Weights of a small encoder-decoder audio transcriber: decoder layers 7.
Rows from block 5 of the audio encoder of a small encoder-decoder audio transcriber, named by matrix and row number. Rows with one number within an expert belong to one neuron, the router's apart. Each number is 128 + 24 x the weight over its row's rms, rounded and kept within 0 to 255. All counts start at 0. Numbers have three digits each.
Before each expert's rows are labels from the 100 clips, of 14976, where the router gives the expert most weight on average: "loudest band" is the band of the loudest frequency at the time of the peak. Only what is clearly more common there than usual is listed. The data: telephone keypad tones over noise or synthetic speech.
# router: router (encoder.blocks.5.mlp.router.weight, 8x256), inputs 0-63
# gate: expert gate (encoder.blocks.5.mlp.gate, 8x64x256), inputs 0-63
# up: expert up (encoder.blocks.5.mlp.up, 8x64x256), inputs 0-63
# down: expert down (encoder.blocks.5.mlp.down, 8x256x64, transposed), outputs 0-63

# expert 6
loudest band: 500 to 1000 Hz; 1000 to 2000 Hz
router.6:107174094124129111127099187101109101127165109122136110186157109101137136148129140124138104121120113079143111146124116124141136110101150136135084141153123148114136091151152122116139151112087134
gate.5:201098148107144132134102114122145120133107094067157117168098112160160124164051114095135130156108158126108139140112143146110099154140109140134106170138115114151117114087125137139147140143108129
up.5:098123108159123135117148143129167117144123138122121130166158151132117111121105149131132119086108062141116099148142163108098145141169136160140113139111090083133088109130163095129126174150099102
down.5:134151142131175110134106107148132127132086132112156152100118078148131105117161093111124124158146146139128119128117155160113127157136147124159149137123092121135156115117092115136125150151088136
gate.6:133116143109123163103129116159138197121137125144140140160104146154133141124131141096094162138130150110118153140128134150127169119099094131136124139118116148135128127144155128163153143111158154
up.6:185139147090122140117124117128141189143149137115119145132138111156106159155103101119112149144123157083132148103100122136164082098149128120101116122098106130096123117106125159103148121148171147
down.6:145107089138099132117146118119116148133105126118124132188141137130128092136155102089138149138137151125120115144106113129136109089136160121182120166145133130118113138099134116130074109145131152
gate.7:124112165100178133079133121121115170103110129136151100157123164122099112133152109104119101100125111120135126141088140090116075122140130154121089137109131134130118115129143092147158119115133191
up.7:159158130140127125093118130129120168114085135123134154128100158141082131160133112127146128162177136100069148115134107109120101101142139157131132108123159136139141087093133136157104160156146125
down.7:125121135103158121127143155069148139136131134135117101139113131098179154104086172114164129148147170136143094164102129115123112135173125129180061106151168151119115125094129155130127137126130132
gate.8:130106089145132130134111111121129133096117099081156163104174101154062168134132151099089132132147123163130116159107091125120165122173108151149146145141090146122158135129114171161107127131138121
up.8:109124155136101108102184109130103169124121102124172123122161093146087129153134140090107145130159151110109168146086154135123127147161089139133113146139107109104126162115170141101081125153108113
down.8:123095112111116099115147144104143107137142112126096137160133136126124151135168101139179151149107202158120151146129135128131126149150110113121129174148138175147139096127089109161103093145105109
gate.9:107130127138113112108121116149110126102167106164168101152145144139108070113112147133142147167116124098127127127112127120146096152156101106163124110127121140147146130122112161151138075067138117
up.9:111134152119148119139120094134122109098130119147114147129125114141141121132132123132165111118146117171119176120153144168128128146133143160156145128117196125144116142138087114131077123133126118
down.9:124111116118157163071157082143160133128131109133107133106108131106127146139115117131150146160125127121155104144136143131142142124142126170092090146114135156140105125113153128159135122165134110
gate.10:106125140188119136152192134103140109102125151099141170131136111135133129173125126072117110167072159154145145132131138124115138170163114107150128132148097130129150146131069145128158075147113150
up.10:152130161081132155097136139141115144139144139142158131109154147127149142170128105131126144112131102106142138122090138144136106069137110102116165110160111129124140179143181112142134121089125133
down.10:086115118139150140137103171133158136095117134148143131121141166140151129098124094132146133155165139134142127095160119117098123132125093174109162109102160100087098163127143136108137156144111132
gate.11:147107130147145147099121106129131124168127140130122080115112109118112141141162147160141138109118120147101103126171132141154140154157126105115118154136106127097148097085136084151131134161122127
up.11:163092182122160150122089136119122121115136098166116057101094113094085110146134110129137124113130121121120156079137139170142154147114108128157131137093110142105146119107141133144127141162148161
down.11:123127122082130132127136143156152148117147125132094152170109139108158155147103129127159073133106111139131072122150124123112120126123119148126134132124114091095100132109117137079107126112148110
gate.12:133078182121156132118110174121119103147136106112134115151101123140146121108135109161132111187116146158121140091124126121110163146123134092113142128114136107182150103159121057138141113119118155
up.12:084118119108073090161169125149118137123144148114101154107113096121149116160109142135127116100104108167149107161079140089105108135132135115090154110162114113101117143140089152129126152110112110
down.12:071143118120156117103126121111186131150166156113132120096156102181124100104138150161097109114149164146147086141139112132135125143132123118110101156137135141174129130120130142149152130105124172
gate.13:139128135130091156149154093133156123140125131132167094123169116127114125083179095099122100087081137180160100122164080127121128142106152132116119123104122141126131121155148155116121125127139175
up.13:145141127114150101065113108140155105097102116145137154089126088144089159074131145100116174142114159117126145118133167122139120106123160157122126108120089125153111122108157124139131174121126145
down.13:134142126142110136119169187113151149145116101094152112116142126104126109129138094151121121111100112139120110118129141085187173128118133170174137087141144110088141141144148127107103111130145101
gate.14:122143169145124152130186125137141152134125136114119111124142152143131152120168157130090132056073110122122080129138106125082126117171157152159113112106105117190139144088139176086139110111141105
up.14:125119137126135093129088170096092148119094152123120101104114111154120117157119158127121160102139131098127158134099130159123158130166127126130128088129138120113134134141155149121151137126121156
down.14:132143101135177088103090096122117125077159135107128156127146110142157110126134134125132113091131153127155103080132127098109141161120138089098134098136115062124123127110130134157139155092130147
gate.15:145134118122138121087105171155128140122115131137167085149133101126116119092122097140165112117097179126119134129106132122096133153134106134091119090169133080105114130125138131125087109151096145
up.15:190129164152136149152130135169164115112113136127132087140178135125157051149148133148133133119147134128076135150152151163094137134101089180069102140114094112110141124142110112108099133143136109
down.15:118102115134130170112147143129166147144125125091166116148165076072159157106137118131186086116105128123127132123125114105148143147148092098134116108108154089130121128141146140135090125114160113
gate.16:116136138104150121151084128124129151152146109070137140133147128112098166199137115113114164122173148136120080151139105102111088103160159126136123107147099143140106130101152178105081139136145123
up.16:114138146144146120093168139140125123114151139188106130106111145141144069074149136145122140142127115112113144101114159125140140144145076134112121103134142116112130142166107106160147112127122132
down.16:107158179124074156102096100125157130119116144109116128167125117118149137179133086082132142138147136108157111093085120147116111135143125144173108121160129100107095093136118089114097130118187114

# expert 2
loudest band: 500 to 1000 Hz
router.2:075175110157108131125116134117140155135151130109112098134160087118143124122164149170101105092137130141137110160164149108153138096145154158105102167118136131120177142156151114118133115099112125
gate.5:145127129161132147111139133126132192133163164179125165073143119111127077128132148141114118140123137187124138116156119129171134169138106147133119109130112071100149133140122141121128124131124140
up.5:100145137159152097097104147133115120144133116100097115087083103090194147111116097173161134146125149147141182160105122113143151167086137155153137114124154128141133114142168126120165142131138163
down.5:085148126169158130155142178110129129116150128146185146129156098136094162094146179128130131147152114145111131097131138137121116141125132163117131092140069125140136158139126124090138135078161145
gate.6:143094104137096117128137112140105136158134136111145118112140141096162146115127098085141116102115125138137071103090124093139111174119134125113107091141120137203145127098119120116083145118131114
up.6:125088131089132146153158107140139123133149107129153088111111116089115082124136117106149136089093110117144076127109114120151111187143102172127113144142147170164137107160104178126100162122103097
down.6:087156129095155137116077127099184109075161156100142120182196126137121123120141139154113128113107084114136124165159117127122173135177133158111136135093122101119135160075113134088083167101174137
gate.7:122104098157125135107103106086123138133049161114153120104142120114131164133104129114129118134130178160098177123153141096167160137132081140135105147121086123105137153156150147152122146135147144
up.7:085135096121143106147118106108154142133112164102168132120152111093135119138155115108114109099146165128160114160138131115162124145160106162104070157118101141113155143166160150120118164097146173
down.7:156122134133135125127141165091110114116091128131125144192135124149108147148113143073127182168135178125123160125111137146100150144120158128154157132146102129129092105154119148177125149153131126
gate.8:080105091122132092096138172100110133096146144149147121152143136146134101124110159164083150153127114153173136127140140124089137111137125130098121139122129141122138162119092093115129094128155151
up.8:167109161157129156115127088168110149176093155109124114127148137138152151132136133119099117126112156099111097122126116113149173097079084143117112122152127136102122128156150148107180126134155123
down.8:146130117121093117072150089167086102188124161113159170106111107110166136113145046147175115154101129133156156071135148078115157161115127132151114113161113118130102184135134135095126139110131168
gate.9:109112109117156100152087136117126151111129129132127142108114087131159170144127134142173141159116118161157111144106125141105137147112155138143114154131121108118178127142132132101087108165140154
up.9:154104151112105119168117148111116112125114107118103135091116161115115143105119169102127125131123112105133132168102116098128135117126111136143161140125104144157140120194132142130118107185118134
down.9:120117099129133091133144137123108109121146123094126136152192112138106147129114137119132111088132134131126067151122111138123115148139105117141164125109135081067142083116124124103121128109107134
gate.10:142128134132123131144164126130088114149134157136125123098123153104148129078157102131138154139108148154146112148140136145156139159154145132100131103136125117158126116135117127121078167107104152
up.10:101103120114151115123155144192139156079123129119135163141122139130099073147123109119134094111118102079098127152126078091113110120128105139136096161114117164141104137109124151120115130103114122
down.10:103118101151145097116125132163114103144107171155138129136113136118147129125125119167137162119126116088119152086120152141186112121175148151112122148108113141197105136150173139164143152131157132
gate.11:150079132101087159124104142124101118139112129109145138159118114095138107144096113122171093146128118097125148144132131126119116115084085116154123140136131140161115101166137154118117153109103112
up.11:141145130147135147112127127129175135117109139118107144106127166142124147116131106138155121133138144167139170081115132160133154117121099125159151138138106118089134174118090092123145106171122139
down.11:137098140127136105138078137155126102133149106107131107128126171145133110143123131107167111115110168124154084115130128131159133126121121091202095106129136149105123112137147158147121070110090117
gate.12:142144106114135124136139087095183120132068147089130151097162078112126144104120139123110119117103139118104134179141102121165156156120156151099137142104113121143145179159133149105108158162117168
up.12:097124115111098095184116128114093120169116127073131162141117125078196141156139163122153112130138151134132126125110107083126141116168105123147140141118155123140155112166121141081117131122092107
down.12:141127167139110110170136148149077149143118106143097142128168128135106136106120124108101144142125143121142129159056132141089112124112141111122129131143135152120143135156095136106162114155124075
gate.13:117149122172140152072136091141112122132141116155130078092121169172145145106156129146099183116128078144133161090140185156142136145135148123118131140139122124130139115103139095143173134139115152
up.13:098130108154111134179154071129139091147119160122093109124174119091164184095129127142109121087113155154174127153142138120096186130124149151130170159129154131111175133149128100083108145116128112
down.13:143162127106123114128101116112168078104073118125150145083081113115137143102156150141133134138135107164194132143137110143157117148144142073149167112098118085120154146142167099121142128124138130
gate.14:170141141133110124127123123111192143109112137094090143102158106121109125096132129162108088158137137151096091141140113143143129129094152123142120113097103117147129144109104133146154091134145129
up.14:095121110154131118125141140155071129146131141120137104156121179122152128169135129098141183126165084111152098073129152133167130150159113105147139141138141142113120108108140126128163142133114126
down.14:115156161111085080133152188135134138158131136137140142155089174116117146123151119146089131098140110092116163122101152110121100135101161117107113097112104146151146133146129111122130135098118159
gate.15:152140154151126131086109148076147127117101099104129111123099116133089139125146152171115165148157154160116183106174152164137167100157152113115124111092097091134123151116150085158131121173187124
up.15:137149160134127120090097136082155144130110120124109116096126125139092151120152122167099158137169163148127171113165155156153174125155143125110132137115089103098139182122142102146126104148179140
down.15:067139071099130101122173122134102124114130184139136098147123089123138153107109085112101125091123071116130102156105130114156150159119129106105160088164173144131093178118157113134120167070141151
gate.16:147135109144110091079156143125103120140137136136133100122135155180120125123125139123083175126138132127135156134152170156097152132112115111097120114125156069146081110102160116153110124135143177
up.16:150120147138150131153143147149106127135080136123121154116112060101121136141126159151162105157148178137092089124097093107134129125120088138145090117122095165132147136164122172137091150166119082
down.16:159120119154144092136159114170092154122160101133095149113075138159109097083136161142131121160117149101157163155100123120158148128113113099123121147120135127145107093135150104162167148143127112

# expert 3
loudest band: 500 to 1000 Hz
router.3:146103128107138114131148053128169113107106161092103183084141130134127175129115130100139113136113122134104115147133113110144127147117116124114132089115119137127092188097130168115103129133133136
gate.5:107098130130120152151157112175093110131144146152094095159126127100089151120135086142130169135103157158123175136095173150141122147079119150101169136143145129156121098093154161125146133152113125
up.5:125096135082136121119125117079136085141066151125141141118121134129125151107131171122124111102102113125089126115157107099119161097124092140164105128112124144092132217095111131135142096141117157
down.5:093145116115149068141096143175079139143135105139132106141100147156124072118164122128126128103133085126140138117127098144114124136129118152122170090120166081158092157134175141139150149127134120
gate.6:148157113125098115113158159167130138088095134142137146120120141127110103125085079137098116127146094136112155142162145177160135137141128184139143144141085142131122080113145163116125122151146130
up.6:138114153150153096099129124067096105137146127116145118157159127105138106116111095122136138108158162095121114139140111069126105149113163110117137109106152111146169086112146127082093123113112103
down.6:140123131142152127128125141116119125104136154113105088129166117141139091108147127079133125104130152137155165115100077138122128149125125135145112142137107147112156128132122099118168120153126203
gate.7:103093113111124119089114119104142116172102140176142110162103122116150127193135114160169119127133125138132108085151130122135132121132115127170124140114174118116109145120119128129104106118125144
up.7:126148141132140093178135134136109094179152136123111098126178145122139135102122152130112147141133112089153125159092136131100145139109154150114137120171105117132138109150121109104123177121082114
down.7:100129112079138144123158199147125183123156157162143086165117128101167125146102146121131117117128115105135129112133185092131120128107125119109093134135131140153136118146129134120111149107126136
gate.8:150132144148144118122126107146130160111093141111128173089124137149110121127103127134105145151125132171064134142116123130122130131120107131110143089098094106141130153102139174158108116130169126
up.8:164101096128147137162112102134149119095133127097096166098183115107123182138125141100143121120113120119143077161107102092135115160134144121155138108119126153096103145109124128128103111140140090
down.8:090134131071119117129164152153124112095180142137161122185076132126161139146155154143165128126141132116126136095113111130149155116111106149131111134139162100148114107142125102125113136120099130
gate.9:117117132124113150087130123131122093144105154164148067145116095118143107093145149174127108113098125119154144111130135120158138129128117130090082157143133118123129142176165090117157164148117129
up.9:112149102141096113113105176131104141109137121124127117160091137139133120157107095149114140145172150153132169108116176154074128126122142135144174110113111123185127106103122126149094115088139110
down.9:168128138159086140154131107122099163111110104110114188088154158138097182133119138079135099143150131138138117170115115127124100105110117131163116097120144135118115118132083177128094074149153100
gate.10:084156093128118068135146144127105112169121137111145089152121109091166148134142116158079129100127091125136112128124147114090151121133118142123133119154144108163149121121154085143148145096084153
up.10:115144089113099074114135127150106112050123133108126141114130143159107152166109118131128120121154130134161131146126134133117130145158161100139182103121120116156096123087134147173054131087122119
down.10:138118125090139121126164084108156102082119168103076138095126132115140129157123115102157119134148132187149142093152139129139130142166131124153162118126127123109115129126132146117085126107132122
gate.11:103154112099103111138117189124083148143177107150135106190164108135139104104169117151123108109143116088157121121150115095128121093128136125119120139115145119125135107124155116135144114081116115
up.11:166109192130134129118150123127115119103132156103125107177117101141136117112157115129126120142145145135149184078067167152134117130095062089134171155111116160103166156119116092122129104134149134
down.11:090134113127118129108113152180150118157135156136101103151144099122173112129143114186130038124123120143117081136116099129143176118139112145137108137096157129146137119104122092101132109133130163
gate.12:167143159130114144160129107146120094137129120122139124095148118113133130076124133146085177119125142085137117154100117179124162171114146151067130107142131115154137123188151131083161175147116130
up.12:175152159123134146158159111155132115117127112133134131100152152121112131074104130120067177134119146121157145179122104176112148180121157149076149117144098127153114139145125114098147152137129113
down.12:131144124171166144156056112113092174132150081118127135084153132119111161125103159110091131134145163129109147166102145120104112107104119133111112170130142136063161080126118148156163102124153128
gate.13:138103105181090123134139104131123148149069149130128110095150093102127142134118111135117144145095150089134141144088151120127118123131149128134067131160133131139148126154145107079144173162119122
up.13:132153141115093115110179121123103137151125102114143130167119145126120140127140073094117169148143129091172146160138169130106130119139177176135163123155089127124111114105099110110125163129152162
down.13:139096119094123129118147094110170147133119107151124167078166140089137164151096117083141164155148134115158105126151148124162094125097102133111136109117128171077128108155129150137211131130117120
gate.14:100116127128138145099150111136108089159114158168154068140110084111128111082156154170133113112108130097153152101142124113150126133135107126090070160140146110113130136174171087132159169143086118
up.14:104150113117104108128097183131115157122153104119139099166097138118143102153121099146103152142157129145118139119112166139081133117131150147137152124126092128171152085122127119135116119081139139
down.14:145138129121112145171102113091126136113097087096119186127183131122120164152122127094139094143139161123159119164110106114105107088111123139144114093107138136095144119126078178113125083157157099
gate.15:113110130119139118078154097139111082161108152152168072143097109122124105100132146176143125118114107088169157099132134108155101118130115106098101161132161109116121129157159084126159175143100127
up.15:120169107114108118130087164145149154083141111086128123122130128126130122153092109122113138148158144162113137153118156127092128152124133157154179132120091134163147112118112140134081104093142124
down.15:152132138120122150155137121085151123097109115105135183143154092097119161151130140074140078162153152138143117140114135103110107094127109149160124105123132125123136121127080197101108084138148088
gate.16:117124135140143111132138069153123137115132114102119109138109137120081112150126167137152130157097113122116190119127131141123091121140153071140140158159143134127160091122124091146129183132114123
up.16:103163146111154142136099166097112148130112153115123147104109109127109096134131110118141088122107189093160131125143145146087121090136165163121131145118114142112154133139149140107121130153113153
down.16:147080152101157155128141156107159118127100119132101165182155144144160118118145090109071046173117118146153145150127135144122152079127101153065148120116119147107134124141157148136097155101126137

# expert 7
loudest band: 4000 to 8000 Hz
router.7:112129096100155110118147165135116073128164115180136102159144165140124113123137147142152141127122089079147132120140118124157125132132139105111106142146163121112104087137151100145139150126065121
gate.5:113118140122129106154109113125158124129123114124097141107114100101081147095100114123106135129109106084114157117130131135121116134140131151160111121098091143126092169141159073118140114130174180
up.5:128143166134147104091132083085100151141145142134128150095101114122140125162119153168157109142140141130134132133159214154111139153136118100123144111134124116095141163132129120115109129141142137
down.5:117109160077176132086122152082126145134110129135134134108152086125076103157143132131150137122160158162162127161155155127129148127145091136102092112092116081116143122122098087159143107142124085
gate.6:144129153118169130140145112193122121148141102113123133116158143165107117157131049096140163129164102167124136133127098161133107161098139138138118152112135159129105132126120121124106091145103111
up.6:151104078130163133124102167112127132122165122129091109151088140151119135127142133170139156131112134134172170132137132135133143138170124146158110109115131098115143131101125096146109138098137155
down.6:188160145114109137141157125126145149133143117080147140100144161165155124141154165138113121138098153140105135101129093161124134128117111072128152100127134116144127073114154096137158154145149075
gate.7:107110146160161131118114142172148095140127149138137127101147116107141116128117114107144090121129095099113130108099171126099165162160150120128100140131114083134122167170124163101138140092113111
up.7:129115187096142185101160147132176141098129123109143141119134135125125078089114127125158150128156153084140126086135166176096119111123139116123142156129120161136104093098139129102146162141135132
down.7:118153100127120123152084119143120101141107104164133122135143094149117185159117176111116149114147107138118107127118128139070113062162131122111158105136127138119147126159110121142113167111120120
gate.8:144150131125132118131136146093095155119094122120134148135135136097113127155103152115141096140128162141099142141150083133104096147101119118115143128169133158062164040146090088109133136136155119
up.8:126105100110116055166119170149092146134137101133153077113078146129169096119170112157086131158138162108105130159121113127132139142143119130127122114128118128131139157137093070113166135140097135
down.8:129156146121180160094116078100103134070116146127122111075137152155140153107143119158154100125135157119178145160124120105068111145141112125143092109150109115157086117120137153171119147110160109
gate.9:173174170151119191111118113150084154103136100149188131155096118122120093172091102116133123094113189162130138160146117150103111135091154185120131145146122141159111151143135124102123112123134096
up.9:139110183074136141190105125138142144173112131120130151156122130114152115122121113097140091141115148154119175146121125103080112120124056129089116169133116148099144148100095136135090123097157116
down.9:131146109127123131137096162126167121168086117150185103133143116164102133139122075164094105143148124144150116148173129142134120065078131178165152106155114180141149127133107096125136167126137098
gate.10:135109104179124141104130132132124138125130123089131156205149137148147114085087164117130086125113198106066096128111164127117126125139122130133171133117178104146140148124141135165104103134160123
up.10:115155129137128127141113152144145113142147150104139126149129136142093144095170159107093109129147084170120108154135125105098119106117157142105133097115097124129139144101146143131104144168136133
down.10:103118091138107162101119141079148136137157144100136148126149154166090108101131137138087116142133133130130137108116182119145125123110136157124118130163157098144121116113093131117117108130110104
gate.11:093188140088126116140133142182131150121134103133148106152125119118166117104190124172124127129110105154178072144137160137122186121136134163105135117127161131099146113123103139129090121158148123
up.11:129118131135173067137096115115137136113119142158133133154142142108152181097175119112143164138133135124145082106138102136143095075150124115170142147119099200075123141101091111163093147136173123
down.11:159146098143163145133093132135153126143152171164145124118153111142137135115145140135118152112124169121127159149126109162108151146126151097127113116141114093096130090157181134148113151174159127
gate.12:153127105119136133133120138097094172138172119147118159115135150141122139150136144124145089166160112158093141117100121131143091106142160137144125174164147120123126127155153149136137112123103126
up.12:103080117116084077154153119147129111144136145148133135097161144124159129168133146116128165109070139094132117166126133121120178119095139158128139154153089136116132144116128124115196155105111115
down.12:124084132128117180101097114091093119092149097142120167127135116113131140116101143147128173162114124114070153116089108076111113104094125120152131156113203161134098147149126128098151152149082091
gate.13:121116156118075102090087148170136117105133141112130129117178104097155135120133098090107137132095140136164149133124135176162177145142108124131149116135119081122129104104123153139085135118134123
up.13:106097144109132092097133122127105130129130133128095144152142133150116118108142149111148160124108139173151102119134102096131141184128175101123152121140129136140117148130104149154116112087137121
down.13:146124141122150090103113138159121116091124105150094172143121100124110115079130154121113135121190074159151123112135103153074140140140141122088105127144121147090132132140149141126166140109099097
gate.14:116132151152156111126092126147164097135125123166099142152081075109163176109135150159128115106125099144137112126143147109150165194115133121147133088123155096112138146106104133194089136124093139
up.14:121117146129133145136162094159114117114109170118151092147141113118149096099161145133122139114156137095108101179109145103111132098178126167094140141119123139132185132112109142123091129108135075
down.14:130111158104130117091120136119130138120150165126152146143149156121101104112090113155091131165117118166159157135154173089132108127122084158108131108143160170089145127123141136119168123167087108
gate.15:111139145138094116162137081203129102127161145119113189145118160102132141147135108133104145118154185125130169155120144145111123086107139149137129139120146134145132125091136118116146076121128099
up.15:099112161166135106105128148123090108131115147171154094081095129166161148140132179128126148119123110116130143150139158118159163135131137147145084108144176131100115102126183090171116159125135132
down.15:188147139123084125103105090106165109105158121101133149113082136105143110122112147104130112132119121179139121139127139132088134114076131124147067139159124128141160093172074133111143103157156132
gate.16:132142073102104166141124122096106162120126100121177181182101105138118183179093143113110149118124151120126101135119155127107098120164116132191126156162137153136121093102104164096127092116157119
up.16:171133131129074146108110150141167164140112145086152144121146091100157126129174126104113155127137147145118147175123128175135159142120143147163125177130092173129123140131137129102158132153163124
down.16:133123098126108137154133152138093166144096143077104125151116117128135112146115096116118125194117145119140099138122168100134181144148108109130130108131099120107122133168125104155171208107130123

# expert 5
loudest band: 500 to 1000 Hz
router.5:179077173169120164140116120134089175151096119141112099121085139141105100104135117115122154149150177167154176096105133167133146107116113099150151132126132128116150105139108109156140095172186123
gate.5:130091101140137102141113152122126123133123137071145122139134108121111106153115067153196138131121136118133145138161117149126112152128162136116135159145127143147156089107146127092122173138139147
up.5:140127131139165138108151128160129166141121102114132073102128135118077073108145103157110158138144113160132167131117159158117128135175097134063141159139110145166114099084110125157153159145141095
down.5:152149108115133100123139124128100111155119155152134117143127105138133094121129136153116112107140083108142134132148154152045142150147133104084161144132064125116101142144160116157107169170140160
gate.6:094158088129134081124132123141140090124106156153133157131163100108132109130107151187109089083131080164136120159117159144164131170118142134115159103113118149135086133105115171155146145093114124
up.6:158136110114119159146132094097119089117119112137105133102138112110130156119135141128182119183162128098133132114104146096120133147145134087172133086163126112159117113097153119127127121118152153
down.6:155100114173110106129101168148103109137138067123144156171107139124117117117147134109107116136116160097152154182146136134127122129128135113150146126150108119146148118139136114115107086154112117
gate.7:143088142136128166100115135158110136129116152141123083133072151143102090101137137156098126122133160144145151090119116156142188152115100128087124143112103121131151105156157085151137151146157153
up.7:098164118124105095133125139080155108122135109139133174131165110128147175143091112099166126128133099118127115168140158100112069126144144125169138119155153123123104160107107171103124119088116129
down.7:115097131135125146117068146119105123144088168127145114122116120142105137117116109108128190153109123140143158097145120165148174127133159149132149105114117141200133091110136108136133171132144132
gate.8:152115152110117131167132107155124134127106116113120136106132124095110093090079092147145112124126146123106163117108113108128110158127102169093162148115173111186125152129121152089134115103159129
up.8:149146139122133106151087110149129146157139135079120110135133078116138128162115128142161083142100127110106131117142101105092080106181094130101124136150170121193104119153176121108132100121150132
down.8:138127094130143136142118125127093171129100121190123103140111136151136102084128095156134160143128158156126112093134136127112166099187136123127104116157126112140099125140159147113109132138124104
gate.9:045128087145122114120127133113138098119144151115145122154149105089174191165148129144154096088102097137156076139128139104168150143133146142142154129124123150109131157127147099120111143085076152
up.9:093103128138118150137137152155116146124153100118147110159118162098153123133198105160144115110119123129162116128122107149158135188137130127108148146094135165117143158143125091131125130109130142
down.9:128120121141137112126138135157115157126125141123124098087135102136103115093101139174139154111101114156100142148144150140129188206138118109084141143133112117159117118112148107174104163139141123
gate.10:136161130099121099101132113153125104129128147125173094140115105096159135119144139162130124135121111126107128112132115113094112116120098147104097111101106110164121144147133125082121116104098191
up.10:095180101108118121154141147095152080095151114118128150140174130125125160166141164127170101093135100095151101155153152096141092116167145123152128139133139170121107112104121145115123107103087115
down.10:164172154127113136172139127120133133127152096127096139127135138136136144133133127105146086128101157119129080216116113089136115124094108145161130109153124113072128138145083128089125129116125121
gate.11:123135100103097136150113134118131132147152119151116114142136115133142120171086107162151155125130115072137120102111158172102099115152158128182155120152157182138141145103105117113125141079115101
up.11:137159101155145124148102165131116092165160105113103112183144130113178141128151133120123116159117136102134140104136117110115142095145129128132092112146143162147174105158115150095161099131079163
down.11:121122173145143116121141097117180088134114168164109149140116090140145155141124116089104085137131135116134117097119153132066150116151085125102128137090126150119147157118109122115172081137098116
gate.12:143104155151107153130146106174101160130129153144113116148105148113148110089190110143141145128147149136162171102102112164153125134139104109094124142085156175099141150117112129114131102141168127
up.12:131151111116151105140100155068151096129123101100126147116131109122107153166068156111136119138121111117079096153141131104109136122106145139172138100166115089152121095132149133132128153113100126
down.12:077152074135165089104155128164149108112130148105173125116156130158132135139117144154093134111124086137110103152131160131112121152143148138089166125147104099195120116121205114147123191092114144
gate.13:108114124136115137124171109191104153115132154140124117138119160138136117103186116161126141107143129140171148115117129152161120144152124116069132137091135171113134160109132147130117120126153123
up.13:145104159143107158149137091152096156138123140155112116145111133105159100085174093125145132141129155135160160093104120149158115116134104106108116148089158145101146155124098132101142089154161123
down.13:182102197119113151141113120096103118134141122159086138135091117104140119110153111096142129153143206146161172097139088121125129096140088109164078131121159141089132131117055132111139085178127132
gate.14:113123099068126103113114140107139109119161125115171143152136137144100145176106137129165135134149119101137126134184147153129128097130197146128114113132090092133100090110158133130072162123114153
up.14:095153111143121113125146076130107128163110140118115142112110096087158116148124126144091096055089127129086089153090131075100120111114077151123106153130122138155159164164134119125173133098119124
down.14:134161077109122151166127178107112115158117132080133134132130069099142143099140130116139095151107146131138112146109074072133117118155090157079078119170121170147137100163130155108146080150099131
gate.15:078185100126153117123138100109152101139135127120140155114175127101156181141184127122099109069076088124118073163154119088148140134146175168119131133131128125124132159131124127099130134101092140
up.15:102143095086132091097130168146160095091132155121158117130103115153108126144080163163141138145167109160100134108144158143098111145145117120101147109120102146165096117101164172151102162107098110
down.15:141112149131089122178096181154100152115140082127090114117089165160136111137116136111125139161166165115121112105065123160107137119104130110143130123140123133146145099154112129153142099154136105
gate.16:117165113173147127110138117157119136130157145145124093099213114135103125104155137137074116042103113137133122177135123140121146146111156161084125160158108163108157127109132127146134155122122107
up.16:153092151100132136107102146106131124121130129126135128143032142150126105138115131141146174175163164143094156046141132148140142118142127097129134113091137098169126105136141098125095126149143154
down.16:122144127131107139152114153143079140120120102168107142160130127117131155133115108107095138149116108098111130143094137093073130117102129126136124100178144128212103111166121139131138106118133084